{
  "dataset": "synthesised sound scenes: up to three everyday sounds over a background",
  "spec_augment": false,
  "num_classes": [15, 38, 3],
  "activation": "relu",
  "stem": "single",
  "widths": [96, 112, 144, 176],
  "rnn_width": 128,
  "rnn": "gru",
  "loss": "cross_entropy",
  "lr": 0.0015,
  "beta1": 0.85,
  "beta2": 0.98,
  "decay_fraction": 0.2,
  "warmup_steps": 280
}
Rows from block 3 of a small sound classifier, named by matrix and row number. Each number is 500 + 25 x the weight over its row's rms, rounded and kept within 0 to 999. All counts start at 0. Numbers have three digits each.
After each channel's rows are labels from the 100 clips, of 14976, where the channel reaches its highest value: "responds to" is what is common among them; "peak on" is the class under the peak. Only what is clearly more common there than usual is listed. The data: synthesised sound scenes: up to three everyday sounds over a background.
# conv: width-3 conv (model.blocks.3.conv.weight, 144x144x3, each kernel summed), inputs 0-143

conv.66:505497538492524483500510498505468476537488518493483535479473512512515522497471516485502458465450515510518501535474482500510554507501512473489538507525543525472499490499518523446523473473468515514564478530500481509530461521526488505522508527491485520496513513510549470520496449492476498504470487514522501497476487527481487492531472482504559501463465490495511524493533442515479516531427484491515541523501503530486529462495487524443505
responds to: laser zap; doorbell; first sound: laser zap; first sound: doorbell
peak on: laser zap; doorbell

conv.99:493465474484503500481519537482476471468483506546509475497534430525514481458495496428464489476494509537519456513515474471519512526477477455436481538514509503500507499471484471490498518499515516471464495472480514510515502513490513478519511463524484509502498493505541530532532478487523491512521501487528528520519504467478511521448501435528469513519494535485525492522535524490508488505554488443481507487480511479501510512501454503487538
responds to: howling; first sound: howling; background: none
peak on: howling

conv.53:506474473496493533492468491521547535513503446528475503471510470534432424520521505502496480490515521478475495507448462492467546496464525518501494479499471488533504484521482474505532535515500524482512451511535516494501511499466489474514519473524502478494509499534514506520489490455467524486504478464487544521533487507561477493544478510488488468509444540501483504484510470513529500512522455485500498482478500456520496519516523512490522
responds to: background: none; doorbell; siren
peak on: doorbell

conv.67:518493495537452515520484520475474552483512472487536515579493465466513458465481486475466540523534505531518461476521491486499447502483498482511520508527541436511482521514490480474476479528503489439494501473461498533503499500539509531492517527534519496504508478505479488473501504529517525494515538519516506502530503527489499501462516515521472497520525497481479511463482524518493474472497508449470480497515480503482535496507466545503553
responds to: ball bouncing; laser zap
peak on: laser zap; ball bouncing

conv.22:478504478488457531492491477508428465492488503480473515511499497516485514526482507440483519491503492513535493483503509389524516497473477477494468521507515494470502468525492503505446467425474488490494512531514514499493522529495509513457506522485510478504434485514464526531513480488525508494477518502519528491478488490474483503531483476531498508474479487475524500489528466467508504461460514473467485466472494487495490494526531507460489
responds to: whoosh; first sound: whoosh
peak on: whoosh

conv.48:505499500480444522522481479493491492521481531486496514501500524488509503499484456497522537500461512498504499420489487437518510486476502479489468523511496517450520509520506505487402491457487446498487497524501506496508474518539496512499502510479489518507443493506444510459488535521518481514486560508512502423533491514503500500471501470476502539479503500487523478485508470478525488490521514501467495491493512530518491480508559519527510
responds to: whistle; background: none; first sound: whistle
peak on: whistle

conv.70:516511518502483479469508517478487473483479499511498482498509490506501508483501467488518518506482493505487470412485508456473498481481476512484505506497511484437490512476512495503433550482534488514512496467508498506518483513538504501530485496515482519499478580495470452445505502521519479491468549486526515430494491548491492472506499463530510492487483480501481528492487450525525510519524531495498548531510481511520506527517435518515525
responds to: siren; background: none; howling; first sound: siren
peak on: siren; howling

conv.95:519484504487484491473494508499484459521434505535482509477488521529487485507484451519513509500481475481511503481488495426473517481474530501513462533489518515465527549489470494469441519428510492536501472537501510481506494514552514480531499448502480542509480486499539524492483519502493484498513555453516514473541493491511507477504531456483518476501484489525537509490525443502515515506489508503450524506504525510501504479517533474515484
responds to: doorbell; background: none; first sound: doorbell
peak on: doorbell

conv.125:487477511465453488502505458500487508512472507494498523481509525508469471495491491488518517479471489491474504429487515437476509490488484497521476524509480512486509509508472441497474514454499478511469486516497513522470506474488491504492501449488509504485488442512474525435503525483508497513459534489443502428476481490487525492497497462483522511485502490488510498500501464467506495430514501504462495468478514516509463479491541472527428
responds to: frog croaking; barking; first sound: frog croaking
peak on: frog croaking

conv.51:470489492473552537461520509491517478518473555502451515481493503444491455485501537495501533509504526463526538519485498473465487484534464448539479509485520439512490504492473503483515504461512534516518522474533491483500480509507503486482508433501491488493529481514479515506494510461501475478508535494479511542473502490535484512510512530519493489485469511515508487518487521441452483514521538470471505494503524500562481468502483505451512
responds to: hammering; background: none; first sound: hammering
peak on: hammering

conv.20:504473489487498520492520501520504534542516497519494480515529468501509467466511517479480508454522571473461491436497534513462513505481498463518509495477505486486484530468513474507494546521500529489484445514493538561507507515501499492508532498529495527461519480517525521462504458512445487522510533480496541438486478525500516533508509490487507512521477564439484510507516521489532483506514514479467474503534489523481515509518517475481506
responds to: background: none; door slam; first sound: door slam; hammering
peak on: door slam

conv.15:526510520528533493521530478511465487481517522502477508490473474512524518504478530458488473471511516496521494505487505499524496514520487449470530485532555541506470487498546543504498495509497477502530494524497471481520442514497502507552492522530476527523523538483544462483531482495469512508470517503502478492480520550446522480475478482538531518478489486466496526519483458532510499513511505455486537551492507522475549502506445549499506
responds to: laser zap; background: none; first sound: laser zap; coughing
peak on: laser zap; coughing

conv.60:526530528530498532399478497513517506516446500484510473497462500518519516529508494512521510506531503489440503471483502503490540494509422481491457487450534493507466502527500507529491485470498491495492479423527471492502508496501516468505523496494499494492484505508490522474507496482491509505475483483506489475512537508452501507532520499530491399488479467505512464512511471499509510478513518504504482509513514460489525482525466507518508
responds to: background: none; meowing; first sound: meowing; siren
peak on: meowing; siren

conv.30:515517468511487494460505512492509440543496458542474439529504500519494509497505467460523431506511501513504500532480493522517525530496501517470501474445477534494514483515481510453484522494515516463484523541480477526524519486487482461521495530503474474487463473531512482518502491543523464515555442514515489527554560500506492509480512474491495488488478550527523497504526500495500502529530505490539488507535528491479515502474518498520491
responds to: doorbell; first sound: doorbell; fire crackling
peak on: doorbell

conv.27:489524491506499496456500491491464503509471489529525500478488513541521522491476517495511405497496515513507463504508515434505484511518502504492488524497473514478545500485489526500522536473492522505503510526479516514475519514486497464505512484506437469463460539473478480491496507494479478476522459445563517554520521491495474536500517536524502479520468513507482536486521485503486505511557466497497512526478477517522462524500538550537499
responds to: door slam; footsteps; first sound: door slam; first sound: footsteps
peak on: door slam; footsteps

conv.113:474499496535507502475494516570497499511501489472492434487507497498485488467495512467480545538531527507469494502481489478477508521500508487471523535467528480502483472544475481508499519499496510479526491488518486502505525507497471517499513460502548494431549454501475504490541457501487519472523499508505530499438541530506514499507535476497470500511498504496468493491519484545478544449500504472501479494497450503490534559549510544501501
responds to: laser zap; first sound: laser zap; background: none
peak on: laser zap

conv.68:478474498490459485508498482449551488474470485525512500516481523488468475434497496493477523528486464513468480495478481485504473500472521462540580520484505486505492494486484486473523526549490484509449504475448510503508481519546477497459504521499540490518539507493456472502514490545511465519518517519526488502535487506506530462545489522532504489525534511520487493480477512485493524492521466485455514497528489485537528549530486492512508
responds to: laser zap; first sound: laser zap; background: none
peak on: laser zap

conv.141:412514486501510513507533514516398485517495521500488512526465512520517474513497482435521540505487522507516510484511514480528489499481496502492490456497480499463455501495494506510486524497525488500478539478481461497534498474530498504471510497472521519518465493540510497498537490496503497525535512547508489476499498497549456509468477441510510497483480511516491509521517496499507473497523521452525499482521495448491474511503495499427464
responds to: background: none; whistle; bird chirping; beeping
peak on: whistle

conv.52:439468481468475491487501481524470461533431492493506513495525483503510487486519506485497503508518502527473486460497505432449488479490465507513445505480459513508552489503513428523496500432485477491486507479513498502479508481461486498517496508485513485485417515494511461469481491502500508471474476486466513438456481504471488480507468471496474511495493482443480514499503506480503486497503491495474475477498514511467494484512490503469510
responds to: snoring; melody
peak on: snoring; melody

conv.32:505504509479491481542488504498527486460490497453482520438510521500480492490484503516517502531500481562504501519471464504513505528523513439514465561463466459511554468493523483475507503462497519511495509508465517527511469503473513502519454516500485499513494533461509475515471538505505451497480497506506514527522513529503501458496502531511473543502496501464458507456483478453481469487499488520472517498466463566516493480482528521524472
responds to: melody; first sound: melody
peak on: melody

conv.134:500485471510511520543494493479532434491490511480492481491508491493480504516510519463513483491461510497496470527497484551496515496470528459485525520481509512471496463472535529480493516508486524494520487506501484483513484503483487473483488512516416507494537495509529486553470467506505457525555513506499502534557472535510477506492504465488484523481468534512472472474524522403488469489526479496502520503480502515477502477480509466513447
responds to: coin spinning; beeping; bird chirping
peak on: coin spinning